python train.py --label_smoothing=0.1 --head_dropout=0.2 --init="kaiming_normal" --orthogonalizer="polar_express" --batch_size=64
Rows from block 5 of a small image classifier, named by matrix and row number. Rows with one number belong to one channel. Each number is 128 + 32 x the weight over its row's rms, rounded and kept within 0 to 255. All counts start at 0. Numbers have three digits each.
After each channel's rows are labels from the 100 images, of 14976, where the channel reaches its highest value: "top examples" is what is common among them; "colour at peak" is the nearest of a few named colours to the mean colour under the peak. Only what is clearly more common there than usual is listed. The data: drawn human figures in many poses.
# convs0: first 3x3 conv (model.blocks.5.convs.0.weight, 128x128x3x3, each kernel summed), inputs 0-63
# convs1: second 3x3 conv (model.blocks.5.convs.1.weight, 128x128x3x3, transposed, each kernel summed), outputs 0-63

convs0.113:077098157083104099079191150176129139130157135076161132162106157135101118169091180091070120138056113089179121112147080136091121202107155074117131099095137091077094153099120190179090119100131226
convs1.113:097128106112053114114130192120137164146144099135075133172161144111106087066119135080157111126068112133100076087108100089147117142155101101158134085090078126049093122136128136144120156141059116
top examples: black top
colour at peak: black

convs0.97:114115111201121130095117106155104090110172157173157184167079150118145164118131115136070133151072135068143153136126111094175073142096113118131092175165086168110135209074092112139098166097110132
convs1.97:102143143107069116067107143104143154161087154126112127125103131114114163167131104119156104185146116135098089109057078132118156083094203093205102044109156142121146135100152132192174118117122102
top examples: white top
colour at peak: grey

convs0.10:128121177114113153124096138177142123114077083044098168085178137147095094073122120136115080133173117100114075124178155120105099096109095129058150154088139177038107130108132123169099104127126106
convs1.10:150104123132106094122159226123084149120192131123178102145090156123168131177157151125145099169116153172166146149168154170103139169118097183177122126157115143153137175102131205142150164162211149
top examples: green top
colour at peak: green

convs0.6:165141117157102144135131098159138171104101123181152115146129091106120150098093138131140096101121139155152050158134141112113169000139165108109173109163092154130126183127139100133183084088116070
convs1.6:125147112149125193099114116130124160163153128119086185162143168142144147162092146192100157198113107115106136164103126120133138000144134131141149128121159110120156166189108130136132169130111041
top examples: orange top; teal top
colour at peak: orange

convs0.68:118095130107107127116140100120125199151105128103140139057134135121084112107105145123155099096096155133134011114160117168133099039092096139067164163113117139130130175125130153158131126096143193
convs1.68:156127126082146142089138151165160125155136105117088133086052177133122106175165114132123081117106098118119056126104154112145096067121171082160144106126153122094151150086127140150117166164147072
top examples: teal top; pink top
colour at peak: green

convs0.34:156165161131132109139119134159195159146119163151073165141153143168076157158126169152120101112188152144134124130146152099100116124130132172029160152163136199122139166099115113112126107107189129
convs1.34:094130177123144178152120115171152148144142155092125109172112127167170135101113173168198160210110148149103134102140140160189180145173189142095177124134203154200092090131103164143123121129081141
top examples: blue top
colour at peak: blue

convs0.24:099068168161095151184128160160134147124136142106169115043133183121111136077146101124149126149171091148107056173159126144135133009149097161049154143137186181172144169145130126141178099123109055
convs1.24:107183099144113137129100115172148142151163136128076162062188158134111123197138193153145128134117163168135069169115154160117155086124171132140126105131091165084140190122048139116108141115133047
top examples: pink top
colour at peak: green

convs0.46:139122161142110124124131103167112129152122138095157135112118089110142152154126116084070120135168093114087139051083113062171101223145129193103119118109113107109086147158172118119120112086112012
convs1.46:089174094132131183171161165095185098138075127122138159185079125159147110144136141089118116108079122129117117067194129176116135108158150133122142112122151107137156139165137081150082148173163081
top examples: brown top; orange top
colour at peak: brown

convs0.75:149126120153068147139150118145154160132119158121089139165152127075172085125127123114111100128128150125071046176105132132153140070146131169083211111102158117166111145113179111151143111135134110
convs1.75:184138155126137058104133148109088197174118113126103103169147119134097118112123140078125154173219126103119130134114119152210168148109156060135107121158080185136156157121123136178151144124104075
top examples: green top; white top
colour at peak: green

convs0.13:145135134166111128154120141140161150121135140108144138000118103046152168149140106095151106074131061060110121105089130154091109119142116172079145137134146129140147114136168048101109078074122155
convs1.13:098143136135093169118112157171129153104122101173123132065166149101138120158122199132120137128155116125114087134133231172137193123205144212158072145125129148133118145121108179164090180143154217
top examples: green top; brown top
colour at peak: green

convs0.126:142119124128153181071062115170128120168160108142081087154134056144110144055131176181100163112179178121092099152189120113092182075183148127101094183140176107100169123104142061123172124190124117
convs1.126:126093104149168145085111157151118143093141141130139214116062124178110153138165131103145152175081133160053180146108096093167111038085119077155152114164110151145117178129107129164104162139111119
top examples: orange top
colour at peak: orange

convs0.76:143077171146114079156138115131159100119130106107161117044097084096113144124089118106079076130148157115164109143141180126107101079128099108077123121082167100168115184068095109131059095112128047
convs1.76:104154129125110094104136230179107173164117106151200103106116120093162116178097131146115138099103058163122080145099120151111148145149148199147122094174095123062107163163109141133115176097149149
top examples: pink top
colour at peak: grey

convs0.7:134120087140110132103160099155147132124101141149123111147174143074142121127129096144108108140121128131107087173128142191053127145024107000142140148190110092152120106139158150122113104117108155
convs1.7:130161072105074132137094113136145154154107117121189135207206141135102158090117094210168167118143072147132102145173132139114164147109162049093120138178144152112116122157130150174129134160135176
top examples: white top; orange trousers
colour at peak: grey

convs0.42:106081129150144074103110119121159118146137174085156169087122078114067117093088102147133134141166113087098161090126102090123107089088142145091137049150097130094094148129121089101117115100118097
convs1.42:159194127128144140166175109099100098097125137131174127125131164094225182173148147116093175201184142151146119162151159088106161057127190100126128140127110110184072106106172119179133136158197119
top examples: grey top
colour at peak: grey

convs0.55:170055175110149163093141118186146110127125157082147150071139102075125125098189125096145097159138092093159129134139120059111106133152139129074094157099091117094178126126122082097141119096122143
convs1.55:135166124103142157121108058115135124105121131115139141139115073130173152095105205156134110146098179120129221098099147091152193128095177157131153105100101114112088098105159106182157151160176165
top examples: grey top
colour at peak: grey

convs0.73:107126147136142063054104132000139124139131073123131119153120124133108157110130169146149116124124107169162101191150069094114085119138086172095124106147104159166148109164135080069134131079124124
convs1.73:128092130154167117115072133079142081158119162113114165141141175181113119214099132119139122114103095147100221122129041134130136141092123116163132148096148139113105166144142138072141100101107069
top examples: yellow top
colour at peak: yellow; orange

convs0.51:066139154118124140072091100128102135121107148095088109203122148152081127128131111072036118137125137153104169142136073056116094163126091120117077197137096161063126154108113122119108138092104113
convs1.51:162111109127117103226104130088095118108174071142120085058171074106123111090088123154157111142152106107131143110099189176112131135130080102163099078098119080120129123107084121153150129202123123
top examples: orange trousers; yellow trousers
colour at peak: brown

convs0.89:100123129113100110137152107172107122175124108135150116165153126103129125109122157059052096204129111179142094171144161169155139134135137131149149199206116094131143189180113079149098137072126203
convs1.89:129169126144131178094113105142130111117108137107098110137150099147131112150119150099000192174144131125101135185147142134134118139175133148130136138096144130136130208128155071087117122165139190
top examples: orange top
colour at peak: orange

convs0.56:103175169192165171185102135098160113094118129107143145132118114147110176078179100073144132137087088144083140170189164098130122140158131122040130148111126182168107134104107046058162132153110139
convs1.56:161084159132149102121079164151149081151119139117064128094119170148087129182110116131103105091151096068163129136097134133135102132133165174225114131171149133134129140153103146162133133123142100
top examples: teal top
colour at peak: green

convs0.44:119200113098093109162090121152075173070153130072142183170143120133106129141148168146160152126218135141080127087181152119135155124163157083060137102153196175190140137138071132132130130120108067
convs1.44:158151121127135104126110147110176117191101181110096128168166104125165108111109126164098092134160102084106131126082126150137145148118174164155153177164116162166132152149112103137113087124227108
top examples: yellow top; orange top
colour at peak: orange

convs0.39:123143180188084151129132140132108174050115194136108116100047113141129122097099087057092090109089151161142153106156147029125109134155125148115125115149184166135139089139142094110092095069095117
convs1.39:126179140109133103092070132122111053122139087120103131064143088115115136159125171145109133061148078135108134151157118090117138137163158178124118120094122135070050153147198115071168129112136208
top examples: pink top
colour at peak: grey

convs0.58:128216117120091106146161077119128106096128153130135094075124111110123116071074142148103106108206116129157095144128146138155119193145172165124132163136117159136146112138183130152134090140147168
convs1.58:118075143156145114087112147202157103117120094087116140035120158119086172168129140121087170073137146131068132080089123154148148099151150193172131082101122107119093132144147107103099150194113139
top examples: stocky; teal top; green top; trousers: orange
colour at peak: green

convs0.86:199114092116126113139137090180111144161086139143056143113143153078145097171191128133140125139130139172093104167150122108105198186142109141042169125122132079150134138184127109130069158153122135
convs1.86:122077142149108128133113173150143206177142169116178139140138128210096113138147162115129075146189083132167131141138126093151092151108090129100176136159125134071136146117087122170189141170123159
top examples: blue top
colour at peak: blue

convs0.3:117125161155092151144171088113059113111131187127124112077139065055151092077171141120102095150114145088088079132096119142099128079103117135169138107138108104093143147053091202174154124149157077
convs1.3:098166108158128097141127147122158165131110073148147123129170168062123134159089135117185127179129122167129124117151210073133141170142169152183144091156102136134083101157090105128155134095182104
top examples: brown top
colour at peak: brown

convs0.77:108093157151129067105166111164093093067117171096120125088062170083109164101181099057111136105107095140081145137115114161159121167124094144083117124104115112128179093141100079147104149109121124
convs1.77:126156111109067178078126151161101129144175095136125123183175111160151142180100119092176097071120151128164134114099093113153170137180125151106162155177193164114094127118140191095130105092089167
top examples: purple top; orange top
colour at peak: purple

convs0.62:147147126106141139127111168138089138130104149087200123141093175163118171107139126107120107111179118146179115120178148105129099067055062090134143135104149185096108128140097130185117111074140050
convs1.62:160101111088193140155152128140106121118115099167137115169180118129108083176078105145143084173073145128165142138157140148145117151144116126164073140154104085135115158150134184197143137131214164
top examples: yellow trousers; orange trousers
colour at peak: brown

convs0.88:112130141109122109127121109077117091100128095145124137138085110099114180114148117135108114149123131135134064202088134081142155066062169141143138148103118175173189059120108074084137138049110128
convs1.88:143127095138160141134148099118174121137124186075084127127137098152114126171113140103098111169114115156093145142164127212132123120199134105034178128147191128073116219114127086135118139163144187
top examples: orange top
colour at peak: brown

convs0.48:166062119203137160141109120116117145161106120157143179100164153128126142084172165150167147127165172141082160153202142134100173147132171162045121103125121134156123090147090126090149161118100106
convs1.48:128115132128179095128072111150134122113106165082057190134112131184151123174130125136165121136119119128161088148081122180214100119160128126069139177107150148131184211109117095138076151180130077
top examples: orange top
colour at peak: brown; orange

convs0.20:107173125128096143154145151174043117133094176120132096123152106161119117133108164106164087128139103103098130107094155143104143177160117161203107155153125050058096158146080184160105132153138161
convs1.20:120113091156134112094067097142136099074107137111130149125074170081102132112111097109119134112068139102118159112125105069144079091037074124107128120085101113132082101112113097085141092065108097
top examples: blue trousers
colour at peak: blue

convs0.67:107148132143107070169108143104081141060145165094151099098185142116088143122092139154128116116078095112151117166161149112153145149157113149051088157077110124043129116135069155145115127150084152
convs1.67:134147126134099159091161135121165100152116111128074072054105148123075164059127147130111126126149123082152195107071078081119143077107136120185122113125117157103048103185100155100125169088156160
top examples: red top; teal trousers
colour at peak: brown; red

convs0.35:083107113088092109150083084101145100100078113174129135082093151053127160139146196053118060127140095105089090093195089128125118099082136104162106141151081167200128127118146108176071116126112111
convs1.35:186113116162188159147108122155177162134145069171180154086115112132090138148162091135131091189113156138130122086109129146181156169161154131010134177123158151091156128143108145099149118161105149
top examples: teal top; lying
colour at peak: green

convs0.107:103115150143094117163146136116133145095099102125144114146122133119105141111143124055069088146171116067197103104151133143110060108158139100074084141184090171089166117156106099112130113141099152
convs1.107:128096139100132183150090111113092104112196104154070129089111154087168090084136184134059121154132046176137137164091127139098132163141090083159143124088121073124160202126127076155117097128126166
top examples: teal top
colour at peak: green

convs0.99:186098093175154117089118144174179165113153168159146095149128155141161171162151091107134106070162093167150167126175120170158095161136147152072115126138139150102148166121175115086192169073153139
convs1.99:110209137111126209148113152142098129133167178075163183163133121097145134159131151150179138154158124140118141134082144121126143133125125159118142164125156139078135079196114199195157129069122118
top examples: purple top; yellow top
colour at peak: purple

convs0.121:103119162134089209169083114168130116095113176060113109107137064080122130120120105081156103155162136078096090137093116117150056091100145120117140161100151150094106164135118095109118068184164119
convs1.121:122102079147142144153135125143083157091208062124105171140099191083139102108136145105122194099139108169136114141121108084096113103141125120141120116157136140101135082101128103134107191194140059
top examples: brown top
colour at peak: brown

convs0.9:121089193152066146107101151110177145092133124154158086052111118093122171075179129104057142117122159166143100097119155130098110078073109103136121171155109156145119091098094089137108070076124106
convs1.9:175150110104129173134165070129118149149170066116107152150121146158142112185107118205134129157100131137124123155088140180122113078147129135107160125107128140122092153151152125180109185120150163
top examples: white top
colour at peak: grey

convs0.93:163113196144111154084139102156058143096170179073136117071156126064123100114066134090127105129113113106170099126127121110143132134173123191165132122109136086139088134129140132156148064068098194
convs1.93:092109106107126159111169134147126139146113116160168112073077140099098148101183197061139143114157059150078096128093098089162157100105117114109166094104107120121078133139125102114115206102182180
top examples: grey top
colour at peak: grey

convs0.27:065086154084147118090103131064167113101153120119123143067157076114125113110121087078087121154123156138124132106158111100101147067082158113091100141135133162093116094102129066184107114166175067
convs1.27:173118101146144123158200217203083161104132138187151105105106133095132154171088152170125112153154111142145128131107173190093119199198140151171085116152139103114178137134142168120101127152126127
top examples: green top
colour at peak: green

convs0.14:135112100108146139096084155143085102113148137103165154053162097079090169125145103180141220098111126112133118084129085124078113054099149179089098018091163119123125104107126097098149098080143061
convs1.14:113091131086084078099224096132152193146100168150127138109155138124189126137070163156130094153167159111136099185097184140117173127161171150113159133150135138183077142112143191181105177114164150
top examples: green top; lying
colour at peak: green

convs0.104:080108140204138096152134125093071164139105155132130131045078087134125173104162116085080149064094056076071158107094076113150095118127153159174101116123090120113122169112140181074054076154104088
convs1.104:130125087176127118075121132117157165094132157055085181116106140085155113148128102123096133066085189138089098101173147185142147163098071124164158056149099103091131110130138080120111097119157185
top examples: pink top; black top
colour at peak: grey

convs0.41:067106107175088132066166169177095133088127144081116148125141105115147137063117087114049111131123151137130103105115154115077118043053099081123124164172124135101076152160175089101102137103125158
convs1.41:140118156120107145149145081145120132163159161124156121119123068142136150087112160108189161119115116181099072165126184140132184058131103100180112150148106090160139111129123090080120138129177187
top examples: grey top
colour at peak: grey

convs0.32:132104149077154141103134121116161089091150132118101085151089100046117116091132138074130108082164079065109093075143114062168085178130112118149130095116110134144136066118196042135156043149138121
convs1.32:127137115150179077134059144143124118116076128103170115091110143093180139121129148104145199174098079114117116146094144135133112150111086208170129115158116135232107091153121105154150179155128175
top examples: brown top
colour at peak: brown

convs0.125:168136155105099094134138104091171131080086106086138128166102151126152149094104115164132171140093180140110126141087142159192171164144160148083203099117162127105127127132223107107095105140143095
convs1.125:078131120153178123174108156121149164150128173071102131154155151145125138141179127112202144121178096141153106094142145194168147186123178123045141143166160164141210135139082190139155140169072154
top examples: stocky; green top; yellow top
colour at peak: green

convs0.105:109114134129163086102103152074175125139108052126105138145134166113148166139151165117087129149089179146093057164163116082127142149117111075111128092157118144074110123158128091085123145099148164
convs1.105:125153143120134153097135132139107132143110140114125125137105168091075114157125114124075146209157145105095201139118101163129109074174114086144154133198121131104084155162123119178085147143108164
top examples: teal top; standing; blue top
colour at peak: green; blue

convs0.30:122103111106171094105115140118086102076089157122114130166073112192136153090152088027120122160129079179158087107139106136130134159072120156133101129143133117092113043152167112145159112145124167
convs1.30:107145145141141168066097200169137062124184108122125119209132092107092116147147116089159153041104136149085130105113049135197111186150149102141096145148128136111094112125113162110103135189117224
top examples: blue top
colour at peak: blue

convs0.1:160072123156138116191077212176106153141138115105109168117146161138151095169174132149195095152117129104093143100143128160126120205201138142036136120154140059139128153096125118088141073136123194
convs1.1:077127086108126096118111138187120139095124159120135166138161193144105111164051110150202124136168080108137093132167133104149152108127185171160126096132155135081111103200122164167156193082134126
top examples: green top
colour at peak: green

convs0.106:111107106095168066082147068106072138183117158103079138103141089129117129148150154100103201124081166102091105123137136167144152159089071192195085114150119138135089133151136140134098129118130150
convs1.106:182118134112142148156116105112120098150093076154098137121119091112116120079077099140142079115133098176129175114134140087178082130149089138108095090078108065172187178080139137119159107141135125
top examples: blue trousers
colour at peak: grey

convs0.85:167129197123127083162134077108125137128114140100125102128109121101150149104109116140132051104111080112076089093125160116127151144176152151081149096179106115146151123145157150140147096094140098
convs1.85:104122113149130159129125149177120189093159155165120150189076114209095099109133203161099140146119133154090127094146129208148152112132123139112108105151132141109123148170086167181093116170091106
top examples: teal top
colour at peak: green

convs0.50:119144084125130073127110118059161138149109089080133156117144145121092143103105113137080125138101128125111103125129136112155122079131119083117111085133110167124107079137158100172141091124128140
convs1.50:136112148145167169082116114070115090119131112158076105116110154149136110155120090163113104190153124141125184145144143159083154112153140059152148110159135149146094228123130140241161147182157143
top examples: teal top; blue top; orange trousers
colour at peak: green; blue

convs0.74:157136119116154141144162154154099129092116153124149098154093108139150157096131147125177080156198108125134119024166167134151109133154121100095136118152116120162169141141143151161080123139125191
convs1.74:099112135147108140175090139124171161092139138124100165129159103079108118133088161112100170129127126079114165027145133129163155147143162163139143054143135117135127162140099147192121103115133149
top examples: black top; green top
colour at peak: brown

convs0.101:151115162147099059082129179095130187161113129109155106105088087113090118134065132082046151085110140090108170126138087085091167036128126101125144106128156117121117058119128171177110129097116149
convs1.101:115160077124139079158152167156147159129132117115102149110100163150169159127118144184167079188101135091119085096135127149125104129112088151138118160103082128116101116138136192199126177164138201
top examples: red top
colour at peak: brown